Weights of a small image inpainting model.
Model: arch edsr, widths [96].
Training: muon at rate 0.012, 10900 steps, batches of 192.
Data: 101725 training examples, 20.6 epochs.
Rows from block 2, named by matrix and row number. Rows with one number belong to one channel. Each number is 128 + 24 x the weight over its row's rms, rounded and kept within 0 to 255. All counts start at 0. Numbers have three digits each. After the name is the row's rms in percent of the matrix's.
# convs0: first 3x3 conv (model.blocks.2.convs.0.weight, 96x96x3x3), inputs 28-41, a 3x3 kernel for each
# convs1: second 3x3 conv (model.blocks.2.convs.1.weight, 96x96x3x3, transposed), outputs 28-41, a 3x3 kernel for each
convs0.37 098:108159101130148115154119132127109127083139108120117109171183203100113063145115142121103121113142119151142166134116092142146143136134140141119133113094153145114121124151132133145117170148172137142144144133146107114106131116132142141152122139115119128174118140135158151172152166167114126086132129155133127126162162167159159145143133143082123127093127109099075111111137182111101162
convs1.37 108:111128102148125103150129177119167184125150202130103171133145129141159094096086120123126156136122121167106152154121122119104118145150126138141100105108143147140119084126118147126125117139151110072115098130172119125138126139109153112098131118100125099134091125116136167161094130140142139108091112141088118091105127112169162154127103126125133175106125106112102114124123140156140167
convs0.38 097:156143127145117112111109108132138105130143122109140108126171137107112104102092106137124108085126108107095118181145110108173177095150178114132117113109120115115108134126137125091139114129118133116101135125096135115119100119123132128120135122112112144112115121103082141119157144158111108102107092099159168182150158167147155152150142148120145148123108141141103144109101110145118135
convs1.38 095:105077142111114169128108127170134112116137102142151095167174171170131118155121145188191154134166164116132106140153156121113172098033070149109121160138155124131160100152145170163124103120108147111152147111107169132144105123130133148134119118138146115131155158149142168148109143162115128133118139127169154175134098107120067101121119153133121128117112124110123117106133125147184154
convs0.39 099:124105122104109135108092133140145176141099147094089088122107107123100136128141117080074028157120101150153123117150160153127130100121148160136094100119131164149170172166176108122170092101086074106108095097094183153132143153155137129136137164135139117122111128133110112117135112117151129150136129105122132149104131145105134150137131137142135141132129124095138158086151135078095121
convs1.39 093:138138126088109095130134157150153135119150127122073061142122094096112139137145118101091104135149096149152111128141139122109134124152187098086067147104144138101151184124140113114082088081054067098089136146151138145167096117148080127119121110122118149120117129125140142113157146121133133120110102108131137193149129155122120117133143182114145146112119147170140156117118154083128145
convs0.40 113:138135134126131120124127119132119124101115137106116133115126105117158149116138130131155135136149123137148108155116122171125103162123076126110127171124089116106088147141141141147126148133143115124099120100088135119112086127148117127144143138160122143129118137147130145136137123137143137127152128127146135139144133138155139141115130112146142113127136127153116126133120129145123124
convs1.40 112:150120134127122133115103114100128063145144106114130100129136155135117136140145123136134147118126103069056025128124136124120111125143136142168099106110070121116068135146128139126126150136124188157130163107111152129143118120140120096165127142201129145162132140140104122141074118089092153105099139112153119145143104108148112113115118119116081111086119106123124119120135124136138130
convs0.41 086:105135118128116155123122148121101109120142108172173141114107108129122140167171149139171163104124068131111110157175176105103142123109147125123154101113094108119104106101128161131163107176168161162132104104113099091081162162141115164167121130132107121109115140106119100128119102091104113125111124129145139146143190179147151143075119149088118110130148135152143094104138135123131112
convs1.41 097:101140122117143126093143120112110103107112100155129114090101095110112113149142144147147139145141093126123123162168171184192182115089054117109118123087109128131164128128082121097097102118119130141142107121142119140125155145136138125144107105114135125139101101099140134141098079077084146139090128106102109126056079146110161233109165152180190169154164180132121133120132122162127135
convs0.42 091:130110162095115138094100157163146136140136145117125122133120145114109135145109117131131121127103130106115105143112119140147168168111152085101181084118135089115160083122120130151137134147136127117105120091085159131142132153131136136114125134122211154180162101142169122134083112136083078122046107132119119117130129127156166131152158129154130129167153128122159117120182156109143144
convs1.42 086:149133146127122150101127116134146176102101134118126160086136137161169150135118129140166148098130109101139110136157141086135117156125107079145192131130137127138150101138105098140152141173153144094092179150133157131141108131141102121129111125125162128115176130107166105122100147160138150193138134166164120115110105109182150155163089115112087109112112114110119134124092099094114093
convs0.43 088:110105124132102117111121129152168130156203166119147160155170178111123099143123145150142122122125102084123123154152153111138183134120091129111082147118125126100116139171162124162156097110110148148149093120121126154097125128111072098099083090096139173128116139124110125165138191126135136103086108132143141155158163147137161138111113157102105120114096132136108103113129104143113119
convs1.43 114:091114104109137132121125131107127096115127074117165110140112111124166141107146130158134124128132174149128129118107143117103141120153134154133097123124166128156165111071137159093127127151139124154109127111057112123095086108138111109089125118142150137134132116132136124136115114153147136093103096158097106077095106070153144125114135128081129157134080141134129114092069076145108101
convs0.44 103:144155107128158100135155106126136183116132148128143117134140104133147119108121135116080154098122124079120080141104121107103156128118130145146134129117138130113087119135146129146141113126125100142122114155107135146110137147147151153177147131125113117173118121109110124092105097119124131123116158109106146114134154119119140109101104122123127108125115086138125113131126128137142149
convs1.44 096:156106140179106140171117137115122092102102076168110077153160137134137117140105112156191149110147149104116139104142128102144141118137138192164146138139115083119076126138133129120113138119144151174148134112116141091132123157136096128085115123108177167157134127137119116129118117117102084110091109148123125135130116133182142145123115104096192113106143109147111110150106114144138132
convs0.45 094:130116106110117110124108123144137135137160168133139153112121137155130104112086146147109121164138133151159138133114112126105098119146093162086126138129131138129117106125097123146163142147139122137163104108144114093164130132134144156166122113111142159146131135083130173178117107130147124109111154114145132151114111135125135158102130121114112090116110170130074142141097106106091101
convs1.45 119:099130118114112143131132122092137126108105124088115114118165138158147075146107134110098123131132089111174105109131129124137159172169123124139113117118143119096129133123089099129156161141118146121105088106103137099138105118150121099088130127125151106124164120103199107108138119140140138098125129148118100117101087105104086107156117130119104138107106137128115117152110111109146105
convs0.46 097:080102135106106104093081103161144162129125129127121128152110048104100112154089115137115101141127107122118116096142131175161145110145131138110109117141160146166130162116159143127151149162145136151147127148129089109124105120115142125128111126147178113089141135146192151108149118137126116150102105117135146106139141100118126083154114101089109126141117117126152123086155117101154129
convs1.46 113:143107096131123111091124127136152177077146178088110132123143139137149142169126110164145113111146124175142126088127132127109086124155151085105130089128115139173160081106153225129116030096157131120152106122131090111073084114109122138112135135123173087112166114124205126108107148125143169142092138114113104107129145096121127155129114109149119137151126124139116115139090139140139111
convs0.47 096:107171141117157157061122133152147131131149127148116125157133132132146127146104093140122127119120105149097081061086103123151137131119133126134158151118130138114120118145115119147151084099124170160094180137138160152165144137173142154180127150178120127119148161147117139121155160140139117132090129121116144104141160115189191131127131170106134176079097154111113130113157165104153169
convs1.47 090:108166140110133131122103107124103098127129126138139152108087087123105145134108124184184149146155114082088094119131167066085117130152179104134173133131117131138121126151124120122138119110134181101135145117146121129137086064162136131134129136117073080114131130118111133105086154159085167153075117131101092099139135129122155134107132146140143162133116132129115126131141125157167144
convs0.48 125:140093123116112147125137119143129138134135125111139131108154153132175131159122108128165108181108098080048166110154184177163084157060073129106150116135124124167099117128112124122106128128123149109109119087129097115133146153144138132122144128151155114111135096136124171165164134088134071112106113165132120119136125126154132125114126108128122093144097133103121140126123139147140115
convs1.48 113:126101135140135146125126121118096108125128113143140118144130140104095095125136122144190182114141134127115109123137135150154130116107135166127130168154137129127121151131128166167154169160146109163153137109131145136173152158088153137092151132091108138136122156131099127111129155161160153125181155136088126083112101125183219171131146116156142086157156126116121116121124129122129120
convs0.49 096:149142115122104129128120156140131108130104131139112147122108158144116150127114111132140124108134114090088098170164125143150067115135046123174097127140131107104122115131124127104137135129096150117136136110124129126121140112135141125130147153130142147139131132094108125071103116119115140158140128117117115117153132132149139147151160103152151104126116102113166132113130115087122123
convs1.49 094:136132160113142139122140126079139100114136112135130121124136119121120124125119139104160173129140115063092081160158121125138123142115118146168132149132108106112068128147101115129122152136125165116132161141143159143114137175110138134114157166156143130135135159113120144098115143111128096112112127141090116094124129138149153153122119117121134130107120103128127127149123113146129126
convs0.50 109:138118146139127137128133129149122128144128129127126141086144175097188147105159125139131139156132130155116118172113110121099110114121137146115109131115121121112113117149127119130137157128138102090157135115142102133116136152157129145157095123112177111084175104089160110115116117138150113135153088136132108112141136137145132144107083102117104125121131112115172118128158095133141109
convs1.50 113:109108130151147131154130112114135094133125080166124096161140118138163171129135146133154137092122109082132102120112140126111143138125144158146108155152108123112085160158125146118123140099149149185178170106125142116099176203215131087093131098120170146140132160127112161106087138109098124121087155115142149090129129103140098104118103108122144142133081154131130130130116113122135089
convs0.51 089:119122116119112118105109116157120123145128138150139137122077066130142156137150119141144099149176120165144151138133109135116083170125131157097164150105139134102129165092131125136095151154145112158154124128102090113117115142131101144155114138152137189121152148124126154119177097144131114149140095163161117133146134141157141162129130099110104108083119066181135112128137118137124106
convs1.51 114:143121131119139138125126121130118104107111093115108076114100144074102139124128150115151115127098078194114134115110110113118090159120150117091143114108125097133116175129107116107117192121119109121167113078180087114152126086131125120125099113128085114146106091166076104128123088115083126153110137098122086145112104140137095129126190118116120102135152109101084131111133146116126139
convs0.52 105:182108114186098103142143074122139085149127127129111120148131155170109176154141118144188186133145161128120126117140101105122130137163119120107104097117082126123128177163126132141130169160147068140137101126135110103102159187140125157133172160162110138147150144165115153112134124124135120111155126124103080094120118129158143173104140132132151123096117095130113158103111146109130118
convs1.52 092:129161105155104127126120126119105172155109129135128129117103087097113147145127116081143114118117119073078118148103099153115110186123145156126180144127148139139171134130055146144099174115089121114151120146180106165174120123100117129089108100113110125055123123103122119098168146136182135153157154120090093153155172182162121155169140123146115125168118153119142157129148157124134141
convs0.53 092:103134091108104118104108090147128107172124140171137128190163138165115084137130128157098134136105127107147163113155134146122133133139120118116103098131134130133156111133125084097124137132163137097121131126131150173091141125132114115142160147167204141177124114152143137159131151092109062067133109120113121089136150127150149145116121150111083128091093112136143144154157151127112111
convs1.53 098:136108140131117128112121125109129122102122120158144102146119109149129123148103106142150099118108133145133135122123123113140119129154154079131118091145150119147160137123123146128132116119185094135119151144117136103135105118134155108119133115140173105122124099092146117108110144146207157100175109138101119122127102113115096108108121132098141140111117145128135115090122108110127100
convs0.54 112:130141141118119127153117124101115125102130135143155151141116145134142136146161167154134120122137144096118132038014054087109131146214193076104129144159141140119098062074072147133129166160144120127128107122107116134123116103141160140154113113105106113141113136140133135118118115137111111123137101118130132111167155143150151144117144122126128107142144133139136130113115121138151140
convs1.54 115:147112114124100127136119104113152172095124186102132187116103077118094113115125089084137168115096131118159176102121121113117122131095138115124156138147119110151160133104120133127175176123157093129131136110112087115114120154148094138136116137129145122147128106121117104074177148149136127155185143128116121126080098098116112124116100117158146113117115114121128132118154169125126115
convs0.55 140:115146113123106148120130130124159114150115138129112126122148118149094161143176099170156122083190127145111112179085105104130145112161121164088116062179092146087105124138111157106129141137123126092148123155148091143138105131107141106134118122139145136175146143139120155131111163126183072147111142111147138135134129120142142134144123115106119123146119145129122129127113099146148137
convs1.55 108:118145125126144132152140127130146122142158129167151138112094100108128099140106108161100114137087151105091105140132120112097122111143149124154113143140095165126143116111101113090086107097116103166147083129116144122124135189160126140164111114107067100124070108108088116112109146129155179106133134117156110119141119099112122098155138124165145141166137130131154133145154136148138148
convs0.56 148:127133108137138137139121137119127102127159138127122131167128110103132174151116105116126097112184066138100171124092166141148111157133133131157115145098158148132119125143126137157108132128124121131115121129096106110137130121161147153138118133128083194099132094153127117131110104163127196037148099202130109114136122119142121125157110143111145078127123121123112116119134139126134130
convs1.56 115:098130121097140129119136133145143074138166110164127111125121133127126132118128136128149125152136152109098116112093111103104093133124104166149135130135103147120112090074080091091079110114105151183160098145149116105145213173159139116112148110115083125128091136125091113113139106130170147135151128121113115097149168086095142086141156129149176133138158131133152143129150135135129130
convs0.57 088:157144110165159114161146098142127139113111118141124116147119114136125096169164139102098079118116115161149153169136106112132145120121138085094155106103157104119141167112142141127123129130117048117074102164105198188111135176149151155145135126094108154131102126089128145132157143162123122122112107131110150153097164144111145140162166119113134110129115114132167142140150106103108070
convs1.57 097:173123137145122110146143122151098100125088084112080094138120113122102075120127106084084103138125146165150153116136123126102111074092106152138117112116128132146122152137130126111101143150139131078076174131151161138192121100115083085125091100133149126084160144096147131105138139166156155128102105124111127255130081185096076155183151144143127112131146109155122132126130119111077125
convs0.58 097:152165125147116106113106103139125141133143159100137146103153124095205125172160106138127106125112126104085161112106117112129144150146114120117139146105139118076135119118126098164125140132092118125161139110143116103120121132125127117127114125112103103133146115163106109132101117132140151124079142134120117150133126151125127150150117145167110097177101132157121122154155123081103111
convs1.58 082:148129120150125142152136094105121102105159119131109078152101145122080119112110137115158225127163151103131165117179144110129125102122149169146152145155144093134116133114131147140133157122164160145165118132134162178121130157136114135134099121109158142146143140154116137150124128142114135140158161133161143127121107120108120140146097085171116060206119097127134132121153093125103106
convs0.59 111:130095139132116117099100127151149096140155114125140125090109077133153154135129117132104102135137141109130110152167135125124153149161166070134154163162114140110091145091104080110150120144134134124127116138128138128127151134164116127108111089098120120139099143136118117102120097109081125139118150116110093103159146147162154154141110119110147144109143124134170119150150095146123108
convs1.59 103:123121131124128143138115108082133075109136126137117105138125082140137134150124129155121133129129139093124121138135141100099094145121159166147133175146081165176143153188138099139103132148103127180184150159113138107097199217215154116129098082093125139153153154162126164123146132093104120133141137099132108092116126100156134139127120108140123126164100154112120132123104108125125114
convs0.60 105:149108081150089100152115105147137150125146166139127149110127091166129097159105081181153143112148147123115119128110112088123158124142135187112150169119109124098135158125121147143112168166112145117106116137114129134106134150128140141145137133150107179143129175152098161143159116138139124137139116134117140145140160153143166167127150137128167161125159134115067168122078143120094162
convs1.60 122:103151119105158116125131121110119083128144097120172104153146135150111106149147112110147132125141104089100056144131085132144138116127171133162114115122097111106093146147162140134146168124120179174147158122075143110093135120102116109120147105118134140164127123113121122142112125114095101144131118118151127116118123081150156066115123119120077118113098110137089157129099130146078118
convs0.61 087:118136114122159098149142116151130158121118159109106151120144130144153142123144112154112093144105129149139132107125106168122114152110126146125118122097144146111120133160105141149125104136105164127129088102090082144095117110145136129126091119121130151155117169164111159154137124136143123120144126140129098107146118131141107120123130114144159134087175121135126125141110116110097108
convs1.61 095:120118152134109125134117134112149105137148146111110120122111103110117138100136135146100120135124118168117149109113118091113115143140134119166159140177153135156155128144091128121083132105127134199143165138119171101116144150107127146128121145131100111173083095119078126102080160068084141139097106166136146144128136136134128091126117126131092097131134152127123119120132108117129104
convs0.62 095:111076154114103112128124097161157200136124127142160121186138153161116104160162140143212198134126186112124144101149084163132156111119149129151137141150138131121147114153103112125114148134125113136144116120141143129128128136134094109139121138131096129183123147155104109087126155148134140141139130124133137160140139159171162156136118137153122128154127143149144125114153102094151105
convs1.62 090:141120149115124153132125158143145095131142091138127094105118180126092107074076110142216180123137137116112116129119164079105154135101113122129169102105132136141118129160136185160133120121138161116161127146171115138162119133146135163196134136169141140079124123132105130152124090132152113118128136141121133113102118086119125109103109092169135095168194118139113144136113131133142145
convs0.63 126:130133127118124120126118156138135111144144137139070152120113135134092144146132167149138128147134090136156066130113125145103184135175122157113155101144139127178059128132124091122118126149161151134122131116104127123088124146140107123152142131132109099106130152115114101162138135158131161157159105142135113113137129127158164147118114126114145141117122138154146114150125111117112104
convs1.63 117:101128176110112145100123125155171128151127126120132083144159137105128095149116121179142144168109154108078096117118124120128106113090084127067115110090115170154104107089125187163116084069090113135146127134125144139117120106128120111150129148129114134150078098110104168164134136142131130089131133122119126093120112107185251152111161140109135132141158136140149134125107102122131148
convs0.64 111:133124134108130133116120126143123112163127106142142124133127142133148149133129147154131123187133116106140173137124129152134111155132099145119134136139137156126128112122118131120133117102133124128137140118103105132133121127135137120128154148148112150142097139178080137166146127113158136105135139154115131150112140143127139137104144138136119113109111148129154126124142125108155128
convs1.64 120:132118121131117133120105122103118088141129124149154118168161147119135129128128130117128142079109092042077035129103126132119123153150125120142094102122071096091067149097087125117127168132135150143118138081092151096121129104084136123104150143131129142148112110120122127135099137118117122122122126128140140136125128122142137090142124146144079139112112122128135119141129125140128121
convs0.65 089:134151132110129134130131125126109144121142111141121121121117092127141098146113085099113119133123146122131141095082082094091104119103098111126126148146131118101101127118150153141134180142164123109100132130105111092091120117114125143098127157129119097125157168214102098141145097115086129137143118105139161157108116146153171173106099121128088111109084107131097129134118124162140146
convs1.65 096:141142137106132129115098115156123108143133105140128131166155154148153146154160151132120160094108150150154143119115102139133106195180179124119113149120143147149170094075105143145122154123134157119116161135122154157145091080080163162133114130120157160132120148120139149097178167121117180166140123166140163149142176136100098113187109133174158147165117164139107111122118128123150136
convs0.66 097:147118125132110125125091100123116125148160158141153146125132122158183176158140142090099100147140080213174150125104113106099104123124080086096123109094103087075100118144143140137149125124131141148127142149135122146125157150169153159143140136127099117117110126133155127154124128143127128150146115119163170154133159130136138139118123112115112121140151152214191161087117126071074122
convs1.66 086:155121111173137107172132137147123119107081125128119107152111117105100085161139144124094096120120136152141161147150151107070087130173156136147153131125151146185171120112145160144149099082119093113111119112122100114131115110113134133113121114118149182162111105107145165159144104120121124105146158155134134155093092105099083036153126131143130125146130138140166150107114104111111097
convs0.67 109:121108121122109115129126111140105139154136133191125122139139113158160121159090150121098084101115133117087069107123092088138131170146127092117117142085127129096127122123148102136139109121130091121140106133120139129127126144139146136136144156131125148121133177115141111068124100135113165117108135121132134153142141147145147157147125149117119125157146124136109126087110123120133146
convs1.67 100:152106125137126136144131125132149074129152096119151131129114143108119088154128103167179203144155157117147114119127147143172178141080096140157119145169135144171169123191183139165153098152109094131143152140128141131153110115124129128118126117129132159142158121147145139147094147110106120134121123116136118122086144127131187249116080167135122126132105151105133149140123126135140146
convs0.68 091:137108162140121142095114116141104114118118124103129166166136110138154146071088175130088173104098185086141160130118099116091064114094115146108081158107106149107145127111114141126115134124148111129131125141119134138113113119099132127108148155127123121133104118137159130126119136116138125132140159131134137147129138169161149178114109063126116105138092107098115153111126155150129123
convs1.68 092:099143118084180111081141109163141141143141130155143120157170141145160129161152116120114212097131177081136155141160138186199139133108091090150138132148117172129097125132143142142128113141115143108122114131147129140193113086055147132130147160127152114146131120130155130118118125083135088132090140144130134114157127136152130141162129129146132141147166146135120123114130139121133155
convs0.69 099:117157117120099118125118150107129118090147107129152116138178130138157115118105110153128117139125118130093123120147121127138129119118121118125117130114132112114083151151138173159160171129138140154143156122099161081087158149163138160149124120127140111124130096128144104123065146120092157154114140150137125142152133159161139176113134118106128105102155109109078150088069159116096133
convs1.69 081:096147121105154145109161144148102107139100093154131102150120091142077098145114116169140125131117104160136089127113130102090121130118122163113133152124132144104152112116094129091083130108109205167114151114127131130148120149137121119097103106091163105167143120156114117135125129122124156143109145138136137165089126162112140119116119146129110115129129145135142112140171180125150154
convs0.70 089:161084098161034104125093076118126101133142144117125110068067073149162145138107139143109123118133155119138181155156160098087100133150126138154146160125103147145138139144144114125107118098096125127155092109154113134162131162147111134127138143136187164137147106133124091075117123101087112092114135116145152152134152149122162166104100132134142150156144142148158141151095111146145135
convs1.70 092:164137123180104084136098112131136152130120130113124117137109136117148136134095067107132131103093081129118149104093118145131160147140153135082115142130122176128107133112123161116140119074124122101093112152181105193177132112107091111132112139127097131127097126135089132135132135145140126180150117175098120121111131082081129071101125131157109111134090087179179175107147123129127127
convs0.71 115:118139098117125114110129117140133144110141169115098123097145110075152149070083138160156110114126131069099100174107110141141114143142157138118129161173112103147148122105128163155121148136141121089107111128139118152140098132137147139127136155141184147084105149138073107138087108133157083097144153111121118133138125132116128128102138144114140145112117129104108142122113110165154129
convs1.71 107:158145117142131120152119125103159148113162170099174143120141212151159130129150121134099108156133125124117095128124107145108094117125085140099120101086055134132106143100095120114119117115108115078091094123109092126112148149156115121108141128128117091111130135133093084111149131122150139123120130135178116092196123125177089138138145131151106126119095114129134129134140143138121128
convs0.72 099:162143121145127120166115129133106135145133137092113166130130170117136140162110141118140117137155119051126112126119128150141086068123100131158135131135159120118103127131166117105124099151148100111095136125129104119117136112141126120160143117136084114133131117099077162120114128158124122147128140132128107097153129105159142121129129136141154150147128127119121129117116126135104131
convs1.72 103:166105096099125086141086089131137132121153151133158104153130138115125113138127157097154153071129141053116072143140152168136120184120041151124089147119092103105096116105120122157148102137141139132134140135138151130157130135101130113116147141129147119114146120131152133171156140124142135113116149103106090108121106104148160165147115121115128122130106126125138143118154124139107146
convs0.73 088:130115148139116133123128104151139114142133139121129105177133153121122122147134188180130099165153153115148139100063094126133130109125138155136135147099107140157152162142146134146112139154104138119095137128114147144128132130126136143157150147149087061079175170140133158153113104121128115124096128107132136134163158161150148139171152129138129131171140153123112140122074092229188157
convs1.73 104:124096128143142123139137125142130113130139109113140119111034055149134116121144136121154146130118065099139121116126126121129152042048128108121095105127159105127111141151153135128107143152075093130127118119124139144133118128134119122121127113115129126136103088100147140167151141204144123133145131147117096142112109151131132140099124129124147120134133108133109109117102110135154151
convs0.74 109:101079127106136106141138153127164148145111126121100117208150129184096153119129133108141165135097114122134135114164156142161153121116098136118101123115137101099114123116108129115087134129103181143163140144133139099102120126133154131136125118134119154165119113103119100112130146128118149128163126139132148165138128145135143135140121114145136106159133130117152151113150149131141107
convs1.74 096:148148100139147160134158125125145108153157127110153090094125140140162103107110086183180145127105159071122137139111125116108080128115106142174191134144147141132169121115089136111133154157147136181169090132095151105107125188121104130120128132109137117105112156165115107145122119098111132163103129128112130105125103111150115098127120096168126120149163136113079128116100100108103141
convs0.75 098:159144130135126118121134114179157147155152158116123133117166125151139126113089122134129112143133109142134135171169171115092100121059050145086109127113134081146131142134131136114110140088112149170178115123131110122135136149152130145137124131136142120103156134151154160210125131121159155132111093164086114119086126122123153149109115104120144120139143130102085101127135124157163143
convs1.75 095:119092121149131137136140120111115144099098119090102126128132134126103092131131112123123154098097125124117163139121116140165135099089124076148176121140181124161172128119119180162177148110111099122162099133126111118141128193185118108126100090122148150146119093123162124124100116117119114130148135122114111127112119144158163162137106096136142122129126130112123109135121131133147126
convs0.76 097:136123084128127102134121095128149110138154108127136139121073098126131114156165094123138122137136122162125131113103136113104101163131151119126122129128130114132139107186131098174123119159107108138118139164118124149089114115142162151158142127134112178119094132148097162123098130100109121117117076121146123104168160157180162163121153174134148127110170146158146126172160129111122099
convs1.76 105:153171143119130134121122127111117161131115106116123107151134093152152142198184145131167119120125099128107162093115136091087071163222218133117123135124131114136142160131107129137151133112105134108158153116141138105119162166118144136139134131124122106133164147149128152139163161117123118146149142134125131128106104149121085126101087124128178108117146132125112105106122128118107118
convs0.77 092:129144140132151131138139116161125110159135100162140131161105125185149126117125113115104141107134122141114093094141127100121138119121149130099131113130144158096100145116132121125134127181130112131153103119120118115101177115126141125135152134127117153151128168131121175143134068140128123159117126156127112129141134140156135165117135137130130138120147139155121109114146099117132098
convs1.77 104:121103133145110128122111130127112096148133109146131124152171129121130102091090111122169178116134113080136110132134131171151110119123138120142118140161109130117104112123109123114103122125156147133177078120140107127126117099109111104051134122087144147157136154139113141121093157090092152158111130130138132125142139130143142104105126139136090141133152116129128139140131099146143100
convs0.78 095:108122081118118087114118097175135168165108128161088133104070125112125159118150103135127089133117096192109118076103124165147123181133113081102138125125133127134118126150139136150139117122122140138110118136141102131127151159175156140132111122135140172104152126082156112091121108165144138131154116134130149126135157136154160154135153149087133140087116111102138118145147105132153114
convs1.78 104:119118130128114163107137151145144099134149116134106099180131114136121126122123118148156128131139152166124124115120123117118137152172167123121153113118181107138217156172206159114131111092117097103113085103162115115145076072122117128133124102121116141141143138152120141188113101159112119155135160138095085135115109200122108183120134129111135108118127096126105110124142129124114124
convs0.79 093:099124140102144138123158130138140102113101097163135120125130111098139123144134132152139148117115167097080116131134139150126142173127118119134119120150111143144105119120138099120117122123101102113116113127144101108115128132145120136133120126130145159139121120113130139127136161159113117115075106125154128115170152136147124101092132143091144130114110147129127105141149089127121088
convs1.79 081:089105137076102112102109109104099098133143156131158104127119147102079110186178189138161127132152120134144101139113133138139136102108096115102100152129127136136120086103136149145143063081104091090108141123154081121123112057060162157125166181177113141110081118084152161163140144179152139110102142114104100079112106088191138143118138121096119138133127164137113084148140106162135113
convs0.80 095:102107111131114110118108122146122103150139121142156110125145126123172168131140131129099099156131103112119123203153176127125125126133099108191152150109106169118127053163119133171151110123115162128176142141151126158141111124152168141139093104107146139152127126117153202157092127080124135107157124140133102112121103127135137143135125141114139116106136132156130164126106149136105161
convs1.80 089:123120107117157147110139124135113093152168113160135090140125108126105137145100115144165147128144087146148124155105108143152131102085078149169134112105088134129134150139108169122129082116136084101166075107126087084090138149107128102109136107107106123109106155137113172126071099040137174160147159107142146146142163134136112139145127123129136101157142140136159163115149148111107143
convs0.81 111:105150138118147098129117146126156109125095129108130148132062095090113180135159112120151106146095120114145121172191132159113110081078126108131151112165124135142099164102103125134149144160146088158123128127115110116143133121133121119133139156144173175100136139092101107145118107111140141107126133122137126141140134134149134113137166099127136120117149165132156179115148138105108118
convs1.81 102:119108110120125143149114132107109129167130153147131101122119107133095109106119127126135158135141200116127148121112140125122136137124085168158146159144106126130141129112138130122147169156153132137146123145146128110116163190164116098103116122089091109133152158145130127093179125127151130148187151112080112121102132111115140138118141119134137104124137097121143126148166141109118177
convs0.82 093:112105143114125100125085113128107131178147157141184140113122106129157153103171131105142121128115119083144168145107140124106076127131109098155133146113107110095106102104094153118113133127109138111142146139145114094110146106132126118129121110152123112100134116147136149114132116121136118125150134132103110104135136126163154140120124104127136130103135102154120113162096126127072124
convs1.82 104:139110112123149120120112138052127103130121142136146132149137161124134137119133130130125114133154151113109165143129145083105181221174103162161170144129105095119104185168136102100100143147120107130158113132125133127139143185158149136140131143120121104161116119130128151130117083110146130117132172104126095101138125150167161179099130153107126128122146124132124133118118103116136129
convs0.83 112:166104142111103129127103130112117131122121132107137137109133167160124095095150176096111107147123133147128177150147101142120150173093128142090107136132195144119138165125133182153156129137127085109107120123108102120125139146117119151164146141102078182204159156090104173182113102137119117113134113154138142146136142137134126126086132142172155101110180140108146135113130104121124122
convs1.83 138:104115136094168108119129127111121161156144142112142163098124150125125116103140155096096094169117144162102161151138115091116154172100081123124091127118143135156089155126158062112094160132126120098105140149131112156151132123145101096115136122147065122153109111117059118156158106190117097100136151195107102139123111119127121133111133108137125110111127118118112133111125107133111136
convs0.84 096:087092106081110111118139115194167148156135120141123130167177152122120125108110075092116097089129135143134121125105134125102119176144137137142138129144132128096139161157148118115152108097123126162144127152138156186156186164155124110119152148136163156143133131129093094086142151109119116119123088092132085060148098100170134151147149140132139125115149123168138125155143143160157102
convs1.84 112:124122123128129157076097122126091103109086105114071114123114116094095088124119119132097083152131111127118086157157162113118116116124133124146172092122126105126150167138102167143124151139120089132180075122165108126168109135143149138137082101102118101131097108146120110150145116103128123117108076080097102140057076115112115141108165110115160144145197102125121150139135151095132156
convs0.85 096:140122119130123128160127120137161111158180137145184131184157126137127175090109183127098139149127134167111122096122129131117138120102123148133134134103103153139079135130107150127109156143147122116120128131110144131112148120126140128126124131119151140087141153088119143099115148137142143139158126109113138112126151118136160131146118093117104096147107082071147149097151149079132138
convs1.85 093:154143126147139132124123122122085086128103102142106086118158148128159126103170127124146114120120117082097125125117123136139118137142176140106114115125126098114085124134098143148137177141093135102089117092110104105101064114156092098100134139127143121142137132145122155114109098083136102133115079105126123150143097153145080160112138136080133155124083130129117125159101115137106125
convs0.86 093:122128107129155133108113122091088105139122165142143141140119090123125126130133117169099116131100100089099017127107132141084153121126178126139146143147120157147121150129112161142143145135166141118098131120118112096100143131113163152157140119135123132108140146138171148152168146132188129111104155163164120134130094128148125133135125093127136143141140120127134124113110132154128153
convs1.86 080:122149136135118119148112140071082080131109155128124139135128140140133129164122146166160132128163145126143090104149165094116130092114119119111122114101095114103141115137111108107133113117107146162146130127158137135126132104145139106130174174142097105088107115120142108140130113115121122111136111092152168116133169126151189153170156090148161140154123097114130139138145178131138111
convs0.87 097:140112131099096083120108106137096157143097199108105139171153148142141128127147132106138140128102134111147107138144116133120119147147140096139137087141134116107116125101140128117169139145191161135087136113092149124095140134121123162118118145125161116148123117142115141189137153162114107171120102192162123113183134110170127089124135105106137087094130126133094092156128103125115130
convs1.87 093:137148128160163143140134136122143127086158130105176148144112105117135133102110073157086179172110134146096163126084103108141153149108115151163124126148143126137132096085136094110156109132125162158148120135136132141118116099122127129108129123124053139138058150168083160120091147127080130115104153129144133113127116093108098106161144162108161163126130136110113123178129109188146122
convs0.88 100:144110098111102078136106106134129130121127121131142157099095115143148128133136172147130106146151113123158151131126128066096132089109099119091098094143137098099106102114115101111112125130098155157136113098077110094070104131137154133131137155142105168142141143127150180174120094161130126130122125149153150151170158151174172158096136141125146147109137142134106100127136090107101091
convs1.88 101:137158167128101148163101155111123159110149171102151114111136133130146166101131145126130122113124119139143163132156135139164180119157132165135180135087126101096136191182170137178158121128130212153111179127145142094110135137122134117093137173125090123147147132138111127145112109149101153151120151164134097141132092106165115124127159119134127128100135123164157157144133138145111106
convs0.89 113:129132104124140134100151126152143147119176112138122122109152142154168088115110183097109131123106171135140135149152140118139131151129114112123120146119104091149117086121147123163131153147168154133121129090116108098045139141112144156126158128150116114106142160153119125159116125134113121178143169144137143115141152123141153121119139123134129146116143133120135126124126128136121111
convs1.89 085:171123143146102128133153159125137153176139149163130133107100136107108114115146114117134139125135164141117155118124107110115118134121137143130137144128151142129145102080121097102133168117143189182123163125136166139133154119126157126112134145128107114112097092107093101125109126126125121125105136119154134144142123112163145150140138138162127138157153123152115122161113145122114108